From a checkpoint of a small audio frame classifier.
Training: 10200 steps, held-out accuracy 99%.
Rows from block 7 of a small audio frame classifier, named by matrix and row number. Rows with one number within an expert belong to one neuron, the router's apart. Each number is 128 + 24 x the weight over its row's rms, rounded and kept within 0 to 255. All counts start at 0. Numbers have three digits each.
Before each expert's rows are labels from the 100 clips, of 14848, where the router gives the expert most weight on average: "peak on" is the class under the peak. Only what is clearly more common there than usual is listed. The data: single English nouns, adjectives and verbs, spoken by a formant synthesiser in many voices.
# router: router (model.blocks.7.mlp.router.weight, 16x512), inputs 448-511
# up: expert up (model.blocks.7.mlp.up, 16x128x512), inputs 448-511
# down: expert down (model.blocks.7.mlp.down, 16x512x128, transposed), outputs 448-511

# expert 2
peak on: silence
router.2:097131143099135132108134117087140128130143116103132146137123124153146146144162121144140094114123125124132124116162150140136104140128136122097143121137082153136124056124125170089137127073097122
up.0:135188118129155115167139096144102093136111145112127103110137113149145144105124092125122156106141081136133139156119150091099144095135161136147142130108125121215160131151128176162094174082162155
down.0:104146142118123124134122111166126130155116151161118157164131092115144154116141112162192173162096096125175102141163138083158142140086108118082144115114101126134106120147142158115116093096083119
up.1:162158141136104143170130145146065135147130127107117123130112129144179144144140139108141140160119130116128120118131105095075129105107155146132115112114183123159153116128148135103102077135124133
down.1:149125135112132115125072093105108105136113144120119110116116128161187141116154139145166158132083136143113165150160134115103112150126164115127142106148074135170092144142127096124099085160108119
up.2:140109107113122134122106131133083113097109130103109078097174128167121146112124143145099166169143151124115146160093131113133176109118136105128108109153141148129162110146188105181107113109122158
down.2:167065154141095128150137142105123158160166148158138156150105100122127142130116186155136146108124095090144131106154079110096116127094116141075155103107136110153156119124141123137098088119100145
up.3:110138133121129173111153096084130126130154099175143174112126140171151132151172133136113110150134149133117099125174165130087121155178103132083128135151098171141117142137120146101142131122102151
down.3:108134121133115099155133166169142161090098121104136125102160144101099079114133142137137121069104090136134127097093103161120134138190108126134132116116118103149125058140133076168155132132178131
up.4:123174144123130110163126105163135109089069121083148080138127136132132168119132149093141131111155104178138135097115049079124111119089163098157135103135122131130142133107111133148149119089150122
down.4:131114122138137136104070084104113103135131141102145121115125109127163189153150144156120121163118108135159146165158137132144144144114138147139138135081180134152101132138103134128122120080118140

# expert 12
peak on: /t/
router.12:154149177143112109109151119113095094126129153128082123133082106159084106138129136122142171134114187102119134147149128116117136161166104115120082125123114092158106154125158141123093130134085169
up.0:132121172113112101110099101105154137142150135118112132085131131099099140093139098162120145101125103088100125158149107139135154119109139094101156138113182143111143168123119142125131140162115122
down.0:119106125147147161088094115152123123141137142097131114106158116101158125159143094140130138122103156131112118123132140086132152152150104112163118157132114134146136145087184148109184150129117164
up.1:117136129148120170092141178131124118127108153136107126113121095118108138146109150129138099102145120172125150124102156136154138126166146090109108144115149108148168118119157152175124116108123169
down.1:134150070094160148133135143099124147153110144124157160138150066152096132145121106141102126118164124082145113114127118132100124117173098127108127148136083195113136100163095173148080158110156148
up.2:121124122144132118109145117086174132143114121113151118108134121146150140115100169127135086148109146156120119118107132128117127087142144176104147147100085158112103104131115127117115152150150097
down.2:088162142136146139128122119143080186148110100129106130141135096140126124103130156153122139144149111131148153112093106076147112129100126098138108114109133138136146113119104142147138162112115159
up.3:114136109113119136131143135146105171163131135150096148093115128159173108136124127128088148140143090126148133071142135131109102129095086108183153127105156134136158165083134143153158123108143118
down.3:129137096143079125143163089118138146141106138096137159132170125100149128148103100121157147146185110189122101129139129126131111117078137136099133132119126104106106131161143111120096127136110168
up.4:132110128104130076141121106138112160127116134126125142146126132144166222160127101146098144113121117119091140107163160107067122092122121149152166125101109114138152150139149125140163128134120106
down.4:142153089104165110202139093120119103127133162105136147101144144126115145106105133171162113121123173130091133130088123135158147075124113142136111145184082127124108108123127148124067101135136101

# expert 11
peak on: /ʃ/; /tʃ/
router.11:082135066117124131193150146139138148123097120089158150146052120119104195132098131109134116117157135185101139091166121139089151118135135114094166144151152117084189125150138128095080109132120110
up.0:119147162142133112134131082079098092143137110139115145133125119110132137089115149116119166124124148141169074104140070154179169100119065139083123131103155148113155153100174113082130121145129139
down.0:119097133126125130182121165127113150152095128134096149112145098159140092123088154160126111148080168046138111095133136175122137120127107133141120127157096160103124135124108145153118129137101089
up.1:127117138098166139135151140152147109152140148133128129114137144086107135130127170104103108149124121130166140128147136147141107101122114149105147111115161178089137094148066112145153142106159095
down.1:098133143108122150143139159074113114140088128157144163106103131114165117151147128149149094131159142119131116102105140124129136134128108156099134125097092152079131151075107159118126119137116158
up.2:120178100119129110105152102194108111080111136118132110112123099140160153141162085137147160127149092131142125150110201094096072118155157118156170151145076142163131138189118143156120130126094093
down.2:147168114091120113116097092098108151121121132143114132136121125125123145105101108086143138112140118110176165121088139105147110158088185113082136140123127129158138142103092109126159165116112147
up.3:156127134100154130137158104134146126120127135099132142187112118125120115177115077110138120154124103131135120188127160125131106147136093130130122115143095143123141116150138131170157169129088100
down.3:107141137109104110158068108099111114116119103159133133135106160105115131154118075085135121092153145115155094131127094124170109120153095131101139157082115124135128131129092155150162121085143113
up.4:090118143110133100147131132127107145155112176127129113108128165168119161114182135135058076144137119143159132119149068127131121132147124104102149151120113136177119116147105138129137107087132112
down.4:189167109170086152097100151156127192165110128155147081130118101127133128106148133125091145130158158140092124114157144142133140138117135135109159165137111150133113145134131122144126128134074148

# expert 9
peak on: silence
router.9:129136106130136163090099113131133179163140124113103089156103125110152142135145150133151056104110122126172153137120140155124085104093132173168120130150139187114100123147103156099104116082152072
up.0:148127175080136124134117093105134131086173106124109109143179128100089126111129140143111145154163156142144113173189113122131104145121111160101134151144111093099175149131115118112107114159111145
down.0:122113143165186160132141122129114145170135144158153121131134126130127088113131140133145139139142166107109137132161146128159094093128122120154155154140096112076104153114107114127130120151129129
up.1:130161179132128159100140132119100121130130102161115118099087122146130126142129103178117139132162115061138097110127055122108119127124108101163067149134131074120140141113118118126136181156107124
down.1:120156121156110117131125125166132085153145118144123153152120169111156152088135134164139149126135127129098141116115165108179168137134125115104139103132118116122079115137174116127085148126149131
up.2:149168120127105138133119145127103163151150099121138154099168102163086123087145136147107171099141130102116128117147126152117095137110099129107125113112108136134126162120146102103074148141094126
down.2:149130142151136143095110133136097171208170142126108112100090125156113128102162160125139133127129128113125122130178136130125163139136108121091113160140085167153112118131093064128071142136116114
up.3:126136104131100089160137170093106086127126111146077152126162150157122122124114109120118117134100128140102114135143128122138154124111155129140113106138095125135130129131109152090147132145124117
down.3:113127119126147123163182122113137144125122142121132188166142125125122147120129156129114148147090121124118109126158123108127110152142108123138136169107137151132125131137154099110139149161145157
up.4:099116112125087144172159140134129134111120133137118113104167154114100147092143103103106107127142133151125158122166135114122136111136103141115094171124131143097179114151099118153158085095130136
down.4:121140155183149127153112139165145120121149158123107140115124106165160132126161155126155117153143090160143161128079130089092168145162138139148120118138126144099116100152141163129113144162119148

# expert 4
peak on: /l/; /j/
router.4:145143105129121111068110115107177148090126095089112133145144126056118126131074101160141135132160105143157132176100174103087161120161136181085152127127127159130204164092134142130149114170137150
up.0:080197108138134124113129108116117091140128136144170114106136162121098168121159141156105098107135119160095147128107082100122164115154115093127152122111134129127119122153128157101166149130104165
down.0:111143117122098107153137083105184097114127136178135153161116135163139175103148141126122130167131093149110177120154092173108126109121110119122126169113110134107150097116130094130099096144143130
up.1:126138140071090119119142137130120112126096116127115100105097097133110190112108161106148169145138175174143118099111106118162131106133166134109162141151131141119176153141171151154103088143145153
down.1:059132134087113096197176156147163121111128121142120121099098128135099109086112157150099148141119134147094142132136123117180104135132119138131097182100147176172147110163123178161113167106135125
up.2:196109158118111124118149166102148114071152117135082154110143091135174126111105124117151145070140117133128121158129108119120150107127119117114101155151147098140142125120106145149084117115124135
down.2:070125138110088134112125149106142112095145061119157130112114129112119148152165129148125200122103130130171128070082099142164166135150135133143140106110139109148137095135111109096134109102133128
up.3:115103169149125160104130113087121138156164116127104159101140131121092132139143120130115167169101147083137144129117112143137113118114127133119157147063155139113139193106115117039133140131125116
down.3:113134126171104162084129132128149118106140109143112132121152129161112215175183164139156164144092115143080183146131145094163120138154154113126166153103133105185103086105094114127125132085136136
up.4:143071144137139102111149122096138104129173108175102137128181095115138082143137140097121072142116121120162130143112121153114106143132104132116072152105168131093082093123119112064089144086119104
down.4:132152119121123121115099163093126153106124129141111117117152100105123123159164181113146141099122124127150071105066104104149137162147129134114140147102123093128123176102132119112124132123112123

# expert 8
peak on: silence
router.8:091154121162125171101121137097127096146098091112120144109143133185147147144127179106127108136109176092096091075117127118121111115116175131170162143126195186169111138127130088104132146196098114
up.0:129120128102096120160099119146122127143144129142111117161141120127128124118144124108134091148149128149136146123167166138102116112098166168113128120182130145177148095118106138113108135122110116
down.0:129146138124152101114096145129100102132163085094127119138129114113104143166123114127112131096089134136113095121143139115135108106115133128139172120105157141140142132146152105142146110135090169
up.1:157163124092125180085147105171156121139153137119113127092124095129161150120127105122098120112107130149115111134101127095145099070160115131125166130143110144095114109166138132143160130132121130
down.1:125173142130134107139121151100102109071168094151136109122119068113172093132118131143122118122124136122134139098134160099110128124117150148121122132176187140127118099099155108106140168133084161
up.2:128098153156138109168091102132172121144146137133142116158134116108115119157151132120162156103101169143175152125141121158148159118090144131102151144149123118136090086148111148126144089130149104
down.2:106139126106142138145127110098125101073142140105098175145135073142110110156111135130098124086143097111125085136122126117120140167132099121126129129115103125120125165128100102087099123159128140
up.3:116137111122106125093142113120128113160113175121112118144110124078102086103141078091144120147135141114141122125141142146160114101122100114130087131132131179127117077084153179137139079124134129
down.3:115138133148115097189148126113106129099145135095169152117141098086180125149143122124161107134155141137128123134093091105094131161079130136140164131129124161131151124128104167109104140143133163
up.4:142139098130136094132129142121130097128115112145102153111115133099149140155126128087114137112111103135122104120140124176155165120143110156124122124157108115105170126184120132120175147113106114
down.4:120133119146175143121128132138123099111151105144165126089162095110123100166141111093153126132074149118121095130121102117105169123126135125134134122130136111129093096101168119146126131143108105

# expert 3
peak on: /t/
router.3:136118071152129144108136135107138116130119127120135148086147130117165134167087075130092145142130152137158142142122054125105113106107115113131172149160102068109133110127107146112097124190134104
up.0:112145210099141144096119148138162140130109125095090125133133088150128130144148074129154127098184129142077094095089122092111101137123137127128130171121118114118171119128125092128139121127104133
down.0:139125082160125109100085138156125109155183114121108108150104130115076185111092134141098140097134119148150160095122145112133128154101145164119102130137154125118165132156151105118121137124161147
up.1:142113130119176148140124149132094086165129141107132143133104130112140114166118172151093138147097133130130159113099135183133125136142129124103122115146126124124177061104112116086151112131174165
down.1:129104134095140116133141126129125125140112103125154114115098110131086118127130095158139122142121130116077153137106144148128101140152157154159121140170174124182141092097138149141126129094076142
up.2:146130135136124142151145148086160107144157106153128132149106148083101127098137140128126101099132123177141103167140132172137162150100126073091126134156093119130113113131118128109104100124111131
down.2:132133116121124145158163139109154105128126134153157121123156169112186115141151111155106113131148105143065102122111181150139156130120124179115129131135142124091123113145106140127108108131135143
up.3:106130150119141089125103132112142086145105139112121174127085149200130113159108121107108143133106095155086120167126093206108187121148131092136120138101121070131108128162097141132185137137142152
down.3:150140122104158130131160139143123136092133122141167084129166094117065116116190161113169152078147118114147108191128153119163177155111161154160116140131149153122111089085107181138150132110125147
up.4:119135132114117100110111147098151122140179120082141168155154142142081135133131116114179117108120175125095123146155107158116113138145110136121105127110124122119107098187094111114107166117127137
down.4:152125081092124157148155148186123151134114146099143074138147115148129160104138180151139117130123142160127099142142139138171124136109122175166127121142164115148104124162080159160180107136146111

# expert 10
peak on: silence
router.10:158141123130139142096142143084121147160121115086126124131118114155175145125141106131136123133099112104134130151109169146164101093121176140127146131145144161161127099124123152084087076109120086
up.0:160124124173141153110175135113105143129106126128153108092164122135208158122149151116119107151129106126152141183118084132090120114135138174104156153122162148153149107121150120154119137131139130
down.0:110148158123140133159100098124126108108127166177122175143104160147149151206097138156124137156137108129133125110118114124156177167142107129169186131165119140172132122115115168145110128144143116
up.1:142179137167116132111137158131113166113136134121137134114151121139146124144085135134098149155129129179093056173170163131138130099181156115120169144107094078164136149143127134138093156141089132
down.1:117114133107142135157122159153096117150104105207137124120122143175090137140130141114141125147082131132118111140134142177114175124145131137160155144122132136146143120135127116152154124127124082
up.2:157160118144123112163121136092143057111134131129146135113135121140113117161128137105101188106153137149126108149166130083106153146122141129130163103138103107178125149118112120112108081093099120
down.2:152109104148136098121095115120138125097151140109137179108144101123159161184123097103098148147119121147155083119119137135128122092130122156130106130110142095114111175123189108156142132048151146
up.3:107150121113162137105110122118093142122102107124130123125166122164058151109123116146116149133132143097146180142144148121110111112133148142100136120104095156119162162125118146125164099094147132
down.3:103106134138130113126120158129117129125149117108109099105122123151152145136087129107100109136128102151154155138092113096116127159138133103129111096161140118100124159131127126108151143101140191
up.4:138104149138122128101113131135190140155119087125159174111141156177114123148131140122120123121142090173122117101124128138112163145138089140126113163132110142106098175143102140127128136122136113
down.4:127131143109105139114105143091123117127146148150162102131099186130163137094130104111125112112113153115140158161128090127108164144106154101140146145106115124149131092090130155136158118086117094

# expert 0
peak on: /ɝ/
router.0:118120103151125109102099116139144127091140131126156099110176124106124156106142120157145117149081125083107115149139123118145103138118112097108131118119107089106087125176153137133138171099120073
up.0:105151154140101130129094154138142150140160121099132106120075145138161134102133130137127093069141096120177151093128161101144104162094148142107096100184112151068163130103095166133122151094084168
down.0:118108162139119138125111136124118102098089146158152143148131142140148155125097111106126141120116120114151088137102124116140128108132126148119083107093136132112097095138136142093156127156135172
up.1:076134112118089092148118090154117096086113135164123120122125092123112068125130145114121105137119149107137123122140132143126184109166155135149127155090153099108123098160149122117133110112171108
down.1:122099137171142113154106175155128111115181129120154112083109107109194137101129167131104161110114122158149111120059195137157171129108166134123156155182117108134147125141151121128124134113157143
up.2:116116145102172143105143178111087151150167136112097137130128125145156147111140146147165140161143100162111142122142087156111144160127165171145154125147190130129136155168147134122125131127113126
down.2:108137122106119143091147129120109163142104145141134151136121152123132098131152119154216143133150116110173129151130112083133145131145117123155162126135125104163117102144135113139122060106138144
up.3:117191134146109114138127107114138108115107126123132117147128126091143136118119158136174128100152107115111180119110129123139122139106133090127072119151130115094151094144141144174104058078090182
down.3:124138083074117123105108123094166164086138129131152140102111144116108122085088136118086108152140162110142172145158146100117177107143172109075145122096137098091110106177173134095134167153094130
up.4:081134182152147118138112064150087072126113121087104112081115125112118129118109134107140160097127152119106145098109101120108128153122146131151115121123189178125169146122114135052147115164113142
down.4:113137115128080164122114153099100111096115137106187121184106149112131135151143163104105137100118163144187136125128149129168108153166140099156129158176127140127111124124098101105133148121173145

# expert 14
peak on: /ɪ/; /eɪ/
router.14:104101217158143119082132139135110124124162146100161131110135161102139147127204148142103142107135154108114139113083118138146126107125129108115121126127166158094152103114137101142146128109119112
up.0:130189160124135169093148118090143111142135149136117165110099109101147129126156123126099099149151123116104114138129143125151123110153172140133139113109152143133160084133139127116132125133093158
down.0:134128089127078131111149118170141135126142107140079146153110121185145133139129135181118111144161093145090140121164108089132122104135155111109149146102152115134113127150062120107142102140103099
up.1:194103128123116134132173132108154108159119091081137109104127136137104146141106106130125162150139146129130129140144142125059141140163127149155144134131111097105131151142110151128117146153100126
down.1:117094106142139167084123153137135090128116089142134115135146135121088180099118133083107209155095141135121103152124149135126130143150164133143146120145119115136133133109072098073141105141122118
up.2:086122141125139114129162155095121114165117138102130123134164093136167130122108083094117143121127123116137134144168156105108096116185115205136139117103085135114134117139126160128135115128096145
down.2:104136082099118093155111134145102172125143101085137160173088158144123131147091116149138128108114092209144161100090090100156158153141137110186120119110136068147134127149097093132124134153136128
up.3:124132158152136091135142131123142138163105142102091132113106117112090122123070122141130136122134124133111166155151136106126133107135106143138166124114141147120159153111084116123140149185114117
down.3:126119126144135138128136171145153158141117112138126113115133159138134140121112151112127117136083119146059099120165157137150129127115100121110167146111130101155149179103111115125088110145120109
up.4:126100134121156108105155141094094110087120104144100114112172103155114156153127171088144172119104150136169127134114132096127160104126127122153157128126155158111147133144119149113193095111146115
down.4:109125123115159106125127121161122106163095129122169136175082157123123086096122116150140148134130124110129162136146159158093118114155124134138103178104126119128155143188146105121161185122132112

# expert 6
peak on: /ɔ/
router.6:136123123112134196137133123143149127121135154216161112141111132116140109119132140140108151142126101086107122123113138147144073108113146121149106123109104124137082126123106163173132135113143105
up.0:151151118116132150109125147133113107106114126141131144134090109132100153142137108149141087130134128113138055101070132112112131133095140132124099104122126148147163123132107139126078133128102218
down.0:071113154083140126081136111153128172153115177162092107140071146108174153129124120128123136142149086139134134134164099148121120138124170140122144119077102114134133088124117090106155168141137156
up.1:167148127143131144133153166087115114103092127135157114103188127171127154113119142137103111178135153106126105184113130114127126134136149148079123129139134142107124113122108149119137088115131106
down.1:145181141139104144123147165125121156145113122157113129136104067134140138116127102118129128099116181126146123153125132091126135137116092139097136136128124131151149149104104161135145121100136087
up.2:160144122141144141070177113130113116136130132137179131094173120100138119116120121105088160172155128158114132161091090148118163121119126149099149100128125105155160141153130135134123123125132114
down.2:136102078133149112060148129094116148136125100126148153134173139137071107105145142142161123133137125119097122116189141128129084114138139065084140085165128126083142110125143114172108081187123120
up.3:150119118060082120118149122090124138160091120120117142135140096131104163104122096164152141120140141110133101124130141125180155133114111143151151121150118119186129101188117106131107159125123143
down.3:128101095091129128114149107107147109139153101146114153165116123121169118092158127144118129126142155138115084129086142118089121164168139133156087163186129120131137147094139113137182109124138120
up.4:121148132116124152095139150146163181195119100114113128121097137133135107097123117148136092127113172132129130096131135091104100147143094138173147142179115119110113148132129124111080185161118143
down.4:104055115148126165077117109094109133151108144144137116101158144173152101109162093128161110148101124153089101142103131135104135117116140120159114157154108132136116150133108123145137124151117130

# expert 15
peak on: /æ/
router.15:190107142098141096179096120133120111090110120175130100139188120143145074131116142082122141127134107154161128147174133114125174150140148101121087115107111124136157087102108123190140106110161116
up.0:146156171189144114106109129131132143100133134144119110119111118125145110146107123112136143078117121095105120095135156117100129110142165108116173098153114145154173120095123133156132129132156084
down.0:144148087128151143107084109117112108125166136097114144104137120169101126151163140122099103164109105123108133157145166119195135078143109148138132145129075125133165090136123144102179133119107136
up.1:141136154112140165093103208107158149117105149149118137118148137123148110129124124124099126144108141121121133132103107087097093159099122135128113154132127111129111138086125097092113127156160124
down.1:129135149151106135110147153176099150157121167158094109109122143108147131128116125140109140134097105156110121143093139152157108123092126127174124186145143095131114170122150114152121152104125117
up.2:088138117140130120133152169105152081095084144137132135086144137133121120140108123146130095206113150083110119124149123133110144070121149112115140173117132109116111150131106121145098087142128123
down.2:134155141138125102139160098106127128160122099136091124118111111141112152097129139142136149112082149136129133119121124165159107133141151142145156196134127122082156102119142065144117178116133126
up.3:110154089111137108122108183135124111118106112125091120108161123170123155108157099120100130102106130134119075122165098113109134093080167139123128175120182104105144142126149102117110105159112141
down.3:128123159177134134154140142125138151124151163119118096105128111161125148139142154091121150102068156148107158126094114149167144129135122133150140170134128151119100127154148141144104165140117085
up.4:122158147192148133135155123178130170115167161124126110135114119098173132155123138154118133130137112101100115102148112122122104136144127101119172096161154139117117150113127123120131171133117074
down.4:111140089120145142072113140129114130108120118121128133077139107128119127124152118111130145123094082082112103133123146120114150105162144128152130191102075128118124083122133082121157145087113119

# expert 5
peak on: silence
router.5:156130110122129129132115149113117151156131129087124128144117118122129161121130117137166138122114113097135146107105165148169089109108155152147116120154116128165130128125094147065110073069132094
up.0:115127112121134122066110082131141150113123159132140148145123119106165114109116081137092155120152072107102094152132136109075126121122141126099132155138106122135181105115164136146141133119153153
down.0:113130149090143158138123131130074133106113164156149156101111093139097142102162107149128160102122151123154110128112080098130150114117147109149100087099139108153112101113187151144101098121188148
up.1:144117138150121100119109155109095142118148113161119130086114106163168153158154145160137146150115097108135169130136154145101151138115137125137130117108107114115120132120108147137163119161137125
down.1:148139122091143142088100130121102172152170096137127138126101127181083125156108119166137152126126170125138112149189109144135121077087144095116117108099132084111134093105069131138179107167114126
up.2:100099154148121117136131149125124088134116073144148164135112133097172079122124098084120168125139149106115126130154119115134155126110138122124119113101145136090171153124162144087141152127120180
down.2:140133152109144095151157136164120146104134131205129160099161090115137154125142172153129151124157122132136163129126149134143158128145125102139123164117165153106112147118126104111119132126148139
up.3:103127116108134120132121136150137126104122099077142153134156126131138127128107133103163146175127109121152134086123112116170141107143175127143135130123089117124134102146166087155122126110144127
down.3:137118141123119120134096132105106106121093149112158108167110097145108126153129142127108121105132158139129123147168145118141153085148146152126122124125192140124130118151154163148065098110162103
up.4:101134161132132118165145149076158084078123138112123136126149140103138129122145159111165111144137137153119075124140091109147156144135130140115152157118114129149152133128159135120096112150096148
down.4:122122106073087118145160148119098170123150116130119120132150075151125143137138122144133146140122132130150152147120143088090172107105148154115152101175122150103075164048085073111102127142116090

# expert 13
peak on: /f/; /ʃ/
router.13:171146157121100098112153125147121129151125128126073145103092131159129120097112103118125123146130097143105110088100121109119155167141129087136117124132101149135162157105099125110111130116097160
up.0:136112130111128171151141123113133130123168148147130104138127087115121091072175114143143103093142161127156108161149056134170092152108127131145111114179147108108106095123149136133083107089139113
down.0:115059170189098136120110104123082139123130110101133132087117126125107155144123125145157122113152141113111115135138145099127128133118101097121154138162140121181100137143063119094137135097140132
up.1:099110125140130142126089135156152184096130132099113090131134105118143133105121090130119171095145102157141143085084168148085087125154144164119144147153144125151139137124104130127106138137172134
down.1:096160137107132157104098124147135145123094104104097093101075159134088135111134136091113095137129144146105149124168112125102173146151138147131150126116110113129138082108104112125128160126135121
up.2:143106119121124108137132147114158116115124142100138138171097138124102155098121136131096110101123163147109142119165175124119152184123157164096113105126155244099150173118109088116153132123134124
down.2:158154208133150094100143148123134100169104184154111116124127083139147120119116127113082142072086137123105123118139128157144081087132123161152134093155177128136125158127110119125109119119116130
up.3:123128122176127153130129101148125134152133164109119114109090143122172201094119160147124175121121127120103143109107156161152142138126146096083191124161178147154126113165127096121099183151158119
down.3:159119131124116169100101101132161111134131112125126104169117134148096167141145126118106130162134131086142112124066092095133128126127144131117141109118090125174166111107114144146134136123093140
up.4:132132096179111166084147068135120156158135117106126113145131138104123165119136148137145123198144139099109122110116076183134155128153106130124108127144147123148162109125144137113163134157124155
down.4:162144122137109114102090108124115151079125129106167152133127131153134173138105092121133152126143099133141110157093110062157147118117137098085114139137101142129174140140146162116144179155102149

# expert 7
peak on: /i/
router.7:079135104140131132155151130137098172175138128077132157138130125168119107138143131138130112111180112170149139148151145144151123118105105159171127133131124113145072138165138104093130126107136171
up.0:103126141132154118093120090124101175133082100154115150111133102148136148120121165111128142133108139098172154126065118135100136096185156137110106154156152124107109152093153096115131120114157103
down.0:090132123143126163140090152123111120134085096129093156159170182168140129157107109106136078105146082120133121144117113139087158171127139099136099081129114127125091174118101140082120162085160100
up.1:138116089118139150137142148119211107099141152149150139174132123131132116144142115128123092116136132111099111115116151091122115172127107153128101125137121157122153118098070157126117161100082153
down.1:145120139168155127122171114121136143158170142116109133140145097139139135125164117123151068166093078113126129140144135129106135182098145146094126141103130123162125114088115131136134118148101140
up.2:088125108165129140147118089123174101121128169150156094103117159103153143126154110110123092143122117123190140075138098140106091136146118109120128125130151139135099054155134157181169113144151110
down.2:172110132107109119152136141115128082139126123134163108133151140093135133081131098158140113092087122121172167119115173104137138112157127150171095122135084086091149098127140071086119100102118123
up.3:134166161134104125105107150112119127136123090139057118063112104098149111137099110121158165132154131131112112140136139090083133163133167170138133126117109142112165154090166144114126099127106104
down.3:093130133143140109078122147103095099154118124130115168109101128120140128141101126149110155085150151103149128075132078126102150151142181111150150111087097137113137115092115122119103117118172105
up.4:164074163113121109111126175076153177137095109139122098153125130136133135124108116142126180123110149105138160131084113139111116107132150151147123096096143164097124121101116136111121159098152100
down.4:108137101136124115173085184166124145116142142169123106086096118102122183172102109124123126081134104124148156098145198113122172155104124124115123134142078189128111168144108165109158124123100079